{
  "horizontal_flip": true,
  "head_dim": 32,
  "expert_mlp_ratio": 0.25,
  "positions": "sincos",
  "max_grad_norm": 5.0,
  "final_lr_fraction": 0.05,
  "weight_decay": 0.02,
  "adamw_weight_decay_other_params": 0.01
}
Rows from expert 1 of block 7, named by matrix and row number. Rows with one number belong to one neuron. Each number is 128 + 24 x the weight over the matrix's rms, rounded and kept within 0 to 255. All counts start at 0.
# up: expert up (model.blocks.7.mlp.up, 8x64x256), inputs 172-214
# down: expert down (model.blocks.7.mlp.down, 8x256x64, transposed), outputs 172-214
up.2 [159 125 114 135 137 105  89 146 136  77 128 151 166  45 127 132 153  79 144 119  41 125 100 120 136 120 202 190 102  61 157 112 129 157 141 118  70 215  79 142  86  94 114]
down.2 [129  90 133 146  75 103 123 139 114 116 123 133  97 140  82 128 180 144 116 128 123 127 153 107 131 134 148 133  96  66 110 141 106 160 126 104 135 118 128 105 172  95  97]
up.3 [160 153 109 155 114  94  95 123 114 139 135  60 135 192 124 161  77 110  77 129 162 178  95 130 143 123  95 100 109 126 138 179 141 203 133 126 137  99 101 137 117 137 105]
down.3 [ 80 108 110 174  80  77 117 183 124 118 149 130  94 162 182 156 151 169 112 126 124 176 131 168 143 140 118 177  92 143  95 113 128  87 123 156 140 108 120 119 145 204 137]
up.4 [149 138 175 113 135 134 131 109  64 136 146  77 107 118 158 129 162 119 113 154 149 149 116  99 111 145 122 148 113 125 149 132 101 128 118  98 166 116  88 101 132 157 165]
down.4 [124  86  91 106 172 105 146 114 156 102 100 133 154 142  84 149 142 140 172 100 146 102 113 161 110 150 138  92 175 165 110 171 128 163 165 160 126 150 134 180 133  91 146]
up.5 [151 119 162 132 128 146 144 146 132 132 153 138 108  98 128 156 104  97 154  95 134 142 121 159 123 100 151 114 158 106 123 131 114 153 135 111 146 130 113 122 147 118 146]
down.5 [135 131 125 144 123 128 126 104 149 123 140 109 110 145 137 107 170 119 140 107 164 136 171 127 135 133 158 151 122 141 126 142 135 136 115 140 117 115 147 108 126 103 121]
up.6 [135 123 129  82 123 142 103 137 120  93  87 123  92 138 124 157  91 131 123  93 138 141 124 161 132 117  96 104 153 119 147 125 113 129 113 111 110 138 150 143  88 125 135]
down.6 [114 117 121 150 132 142 118 159 158 142 160 111  72 114 123 112 133 152 110 131 177 177 151 100 126 116  99  94 164  97 122 131 145 100 147 147 125 149 136  99 149 143 140]
up.7 [112 101 151  73 129 111 110 109  96 179 113  80 118 105 128 169 159 111 128  96 112  93 166 150 138 114 148 146  97 177 121 199 111 145 105 140 125  79 115 107 157 164 144]
down.7 [153 124  98 120 115 126 120 146 111  84 112 127  76 133 117 146 100 147 101  96 115 123 143 136 125 162 134 114 118 110  94 139 153 130  94 130 137 172 132  63 155 141 115]
up.8 [126 125 138 146 135 124 121 109 130 121 127 117 139 118 127 144 112 150 144 109 108 138  94 130 133 142 158 144 111 133 131 129 125 105 147  94 133 116 133 133 123 151 137]
down.8 [134 154  94 150 160 136 158 147  84  93 108 131 130 145 139 118 125  94 126 111 125 111 143  87 126 137 124  92 148 101 127 129 134 115 123 135 116 142 138 117 148 113 129]
up.9 [148 132 139 129 160 138 112 110 126  86 119 103 119 144 134 121  94 118 123 145 151  91 134 112 149 211 135 179 120 109 125  98 129 146 137 125 155 119 158 126 158 155 175]
down.9 [112 118 131 115 106 136 100 143 135 124 131 114 127 139 158 117 154 123 121 156 100 146 163 124 100 132 101 135 177 107 142 128 153 161  96 118 148 168 148 132  97 135 121]
up.10 [130 123 144 116 104 127 155 193 160 162 135 100  87 106  85 160 112 152 131 128 110 158 130 100  77 180  95 127 115 162 111 120 143 136 142 169 105  98 121 141 141 128 157]
down.10 [139  97  98 179 151  66 165 107 145 139 117 113 133 137 136 124 144 131 108 150 151 111 118 105 120 135 133 166  60 147 142 126 131 117  94 156 145 117  60 144 127  81 145]
up.11 [177 122 151 139 149 145 138 125 137 104 147  90 122 103 107 140 104 136  91 119 112 115 116 136 141 122 128 127 138 146 116 170 140 144 152 103 137 149 141 131 137 157 138]
down.11 [139 119 109 119 115 110  88 128 142 124 117 158 150 120 140 123 152 149 110 117 161 121 121 120  71 123 133 154 116 127 131 103 155 135 142 134 138 168 146 128 125 134 127]
up.12 [154  61  92 165 155 107 151 143 146 162 111 197 102  78 159 140  93 178 124 126 132 107 107 158 152 128 185 210  94 137 159 171 131  87  99 158 134  95 165 162 140 173 129]
down.12 [153 135  78 131  87  92 153 139 178 149 124 122 118 117 117 112 170 160  79 100 144 157 122 150 184 107 100 153 101  82 135 126  83  97 138 137 130 168 127 179 123  97 152]
up.13 [114 132 127 142 117 145 171 149  98 130 131 106  94 159 138 147  97 158 130 164 145 127  99 111 153 110  97 141 170 182 165 133 123 145 100 130  95 126  83 125 134 198 163]
down.13 [162 103 113 131  80 115 229  77 149 126 128  82 137  76 101 140 133  94 113 127 141 105 132 157 164 129 127  94 106 118  90  98 139 120 115  69 127 117 123 177 135  79 206]
up.14 [153 120 160 102 129 142 130 143 135 130 106 158 150  90 134 136 139 126 137 112 150  93 153 129 113 130 127 112 146 144 135 122 119 159 120 133 127 102 130 134 130 125 157]
down.14 [130 119 112 139 126 107 143 118 113 134 119 137 106 128 136 102 155 125 147 140 150 147 146 128 133 122 123 130 135 137 117 139 131 121 121 147 111 126 122 127 120 135 118]
up.15 [162  90 163 118 118 176 161 161  93 144 115 125 158 132 137 121 121 154 127 160 160 117 127 139  96 134 119 101  78  99 173 173 131 124 189 122 127  59 138 141 121 118 133]
down.15 [ 54  38  82 132 134  76 116  89 181 178 121 141 110 115 136 164 146 121  99 111 108 130 131 128  77 140 110 135 146 173 140 142  76 215 115 114 150  93  91 174 174 192 129]
up.16 [134 143 147 160 101 146 108 166 144 138 104 103 103 134 114 110 121 137 135 137 133 110 117 128 145 106 119  98 147 139  94 135 123 113 116 144  89 140 136 145 124 126 148]
down.16 [109 152  84 103 138 111 132 154 148 136 149 174 103 162 118 119 134 141 137 120 115 124 149 100 185 111 140  90 158 119 146 111 146 134 137 124 137 139 145 115 119 118 131]
up.17 [117 137 174 117 127 151 168 142 155 146 134  94 166 123 127 144 112 163 126  99 156 140 123 131 151 111 142 143 127 127 117 147 119 109  97 142 114  85 162 166 113 150 139]
down.17 [159 117 141 160 102  86 110 131 111 104 134 138 101 137 119 147 158 134 144 157 119 161 143  89 123 129 101 128 126  96  74 125 127 145 133 157 173  91 129 129 130  66 126]
up.18 [ 66 110 125 170 143 169 143  94 121 126 133 131 146 125 102 141 154 118 104 177 111 154 109 172 155 154 138  99 152 111 120 125 114 126 149 133 132 112 104 107 124 153 106]
down.18 [156 113  76 125 200 164 162 113 154 153 131 139 115 104 144 123 123 112 221 127 122 113 122 179  28 153  53 111 118 141 158 157 114 152 179  70 144 119 171 124  81 157 221]
up.19 [157 152 129 127  97  96 134 116 149 101 120  93 139  94 157 132 104 116 138 117 160 123 136 150 149 118 137 116 130 152 152 111 157 133 139 122 140 148 134 112 130 139 140]
down.19 [124 158 108 125 164 147 150 140 130 172 121 158 100 129 155 115 137 141 104 118 104 113 123 109  68 109 119 172 100 118 103 110 102 116 120 119 126 124 159 130  92 132 170]
up.20 [121 113 116 149 112 128 122 150 103 143 125 128 135 110 143 111 129 115 125 145 139 157 118 142 149 128 109 140 146 115 129 145 157 112 106 140 138 130 131 151 133 116 126]
down.20 [144 133 129 128 135 122 153 119 130 113 138 114 145 116 128 167 120 142 112 114 115 135 113 109 106 141 121 126 126 142 109 115 109 141 139 139 125 122 131 124 114 103 124]
up.21 [149 114 117 130 164 107 157 104 110  78  89 140 127 130 144  87 141 101 152 121 146  65 163 140  91 133 126 149 144 105 114 194 143 126  96 104 181 149 120 100 140 129 138]
down.21 [159 139 129  86 144 147 151  95 165 174 151 112 125 154 125 135 117 114 124 129 160 120 143 132 107 155 141 126 126 108 118 117 153 175 101 110 131 108 129  88 111  93 129]
up.22 [146 106  81 169  85  82  90 127 172 135 100 133 170 116  77 116  98 216 144 185 122 156 195  89  90 142 146 128  72 118 157 120 158 110 115 167 111 119 168 175  86 139 152]
down.22 [ 90  82 138 107  92 126 119 111  72 134  93  99 122 142 156  61 101  94 114 146 136 139 113  97 190 109 149 153 147 153 132  98 117 133 144 197 115 106 126 152 192 100  77]
up.23 [ 83 124 138 127 144 117 112  63  89 129 117 103 113 155 163 129 100 119 124  84  93 168 145  97  95 107  80 195 123 124 126 115 147 135 109 140 129 149 153 119 171 139  61]
down.23 [147 161  96 137 129 140 171 101 152 132 145  96  92 132 123 142 107 141  91 111 120 205  88 136  98 124  61 108  93 161  80 108 191 141  74 126 139 124 117 119 140  98  80]
up.24 [127 141 142 136 115 114  82 101 117 101 149  96 154 127 117 161 119 146 126 122 114  95 123  98 146 131 134 121 122 141 172 146 119 147 157 173 110 139 157 137  98 108 146]
down.24 [ 80 136 140 136 109 124 149 134 167 159 155 140 126 143 110 154 117 172 130 140 141 117 157 131 133 165 132 130 134 118 135 129 108 140 156 124  99  79 102 101 101 155 127]
up.25 [130 160 125 140 132 146 128 104  52 121 137 143 144 153 110 112 117 105 132 149 128 172 125 109 147 143 149  95 134  60 142  76 107  92 140 119 112  90  62 105 119 149 175]
down.25 [125 166  92 148 169 172 167 118 142 140 170 110  84 126 134 121 101 142 127 102 128 123  87 176 110 163  88 104 139 133 115 179 100 138 159 109 152  90 146  73  83 105 142]
up.26 [185 105 116 110  88  89 155 121 146 108 136 150 120 123 130  96 155 100 116 155 150 148 136 163 155 130 145 122 122 122 125 123  97 148 124 146 133 152 168 165 120 141 162]
down.26 [ 75 145  91 147 128  85 136 150 113 152 135 112 151 170  93 157 111 142 119 110 140 113 139 131  94 126 163  66 157 104 147 193 139 172 137 123 150 142 145  99 152  73 117]
up.27 [118 115 140 109 153 140 117 126 120 147 121 116 121 143 128 127 118 113 138 126 116 125 113 119 121 111 133 150 129 126 130 134 151 117 110 133 117 142 111 134 124 126 124]
down.27 [147 145 121 137 129 144 140 120 158 126 159  90 125 125 146 157 131 134 133 114 143 129 121 122 120 118 128 107 103 148 117 130 127 127 161 103 108 137 125 111 144 124 131]
up.28 [121 113 146 134 130 102 114 108 117 131 119 146 117 114  96  70 162 129 163  83 101 122 136 149 128 120 133 125  90 147 106 112 137  85 120 176 123 147 151 115 114 137 113]
down.28 [103 118 145 161 131 134 140 159 133 127 162 127 120 103 153 135 153 120 133 115 124  95 142 136 145 159 127 115 129 164 156 102 163 135 179 103 166 151 107 162 131 150 108]
up.29 [119 120 102 111  99 114 102 154 112 173 146 152 166 132 119 141 106 123 149 144 125 155 150 128 142 146 112 126 146 140 147 132  96 136 118 111 131 106 106 151 129 134 156]
down.29 [142 131 125 150 150 112 164 123 128 135 141  72  64  87 149 121 116 145 120 124 142  98  98 137 143 125 185  95 100 107 107 124 129 130 154 157 131 132 111 123 117  79 159]
up.30 [124 109 119 141 117 124 130 155  78 120 101 115 145 115 153 135 107 113  77 109 128 159 164 111  96 111 155 121 129 109 125  79 156 128 119 139 140 119  79  84 142 153  74]
down.30 [162 105 123 122 158 159 147 117 118 127 134 120 107 122 148  96 150  97 134 102 122  84 110 116 136 126 136 115 111 160 162 131 120 141 124 115 138 115 108 128 146 157  97]
up.31 [124 124 161 135 150  84 131 118 128  89 112 121 129 109 150 132  96 119  99 138 132 167 130 110 138 143 125 149 115 117 127 123 134 149 135 118 121 109 143 151 111  90 141]
down.31 [158 158 123 138 129 103 157 124 114 134 135 112 150 120 130 120 143 127 126 114 119 123 114 169 112 123 141 131 130 140 122 127 135 137 101 118 134 117 130 124 159 127 134]
up.32 [114 128 115 160 126 103 116 135  96 129 134 119 151 143 165 139 130 112 127 159 151 112 108 101 167 140  88 132 139 115 118 143 162 116  93 148 134 122  99 141 122 154  98]
down.32 [143 143 131 140 151 154 149 133 133 130 139 144 134 110 164 117 133 122 131  59 126 131 107 145 101 143  90 150 118  96 103 146  98 113 150  76 143 125  90 150 132 144 120]
up.33 [131 129 123 134 113 122 138 150  95 120 124 124 114 165 144 116 136 129 133 154 114 148 130 110 147 139 139 158 133 124 122 130 118  94 124 126 110 147 127 149 108 129 128]
down.33 [132 110 111 123 142 102 105 132 132 114 134 114 143 122 132 116 123 114 114 136 125 141 138 132 119 142 123 130 123 125  93 132 123 141 121 138 136 123 152 148 139 115 122]
up.34 [133 152 115  81 132  90 110 130 160  86 157  97 192 106 137 134  71 161 127 117 155  93 121 116 133 133 165 106 109 122 132 119 125 126 134 152 109 111 100 119 117  93 133]
down.34 [ 97 159 138 102 155 113 158 147 103 132  96 141  96 143 142  86 128 137 161 116 111 133 145 160 159  94 142 165  66 135 126 130 159 123 121 132 160  98 129  94 121 102 158]
up.35 [146 125 141 100 109 120 130 146 148 116 115 124 139 112 124 131 132 141 120 107 143 130 133 127 112 115 122 106 140 113 143 114 131 135 131 136 107 125 113 133 144 135 133]
down.35 [115 141 134 120 132 114 118 122 145 149 133 119 119 150 142 139 126 123 118 122 140 109 153 120 117 149 142 139 134 109 116 143 135 135 122 136 125 120 127 120 134 126 124]
up.36 [107  94 158 158 109 170 164 114 152 119 124  96 174 154  87 164  91 156 131 144 111 141 123 105 128 128 135 140 127 150 159 148 104 130 101 132  72 162 140 139  87 157 184]
down.36 [132 145  88 129 194 119 184 105 158 144 140 126 144 138 137 151 152 147 160 130 112  81 150 124 116 114 143 114 137 112 128 200 145 133 123 119 148 127 146 162 110 115 129]
up.37 [100 130 157  56 147 116 143 144 145 172  93 164 100 124 105 157  97 122 149  97 121 102 108 123 160 142 142 129  69 115 123 140 101 148 140 136 135 122 157 146 116 123 151]
down.37 [125 122 114 142 122 140 128 129 151 110 104 129 128 152 116 137 105 154 120 157 146  94 100 111  89 182 126 167 129 189 163 160 204 134 158 109 145 160 134 181 117 121 108]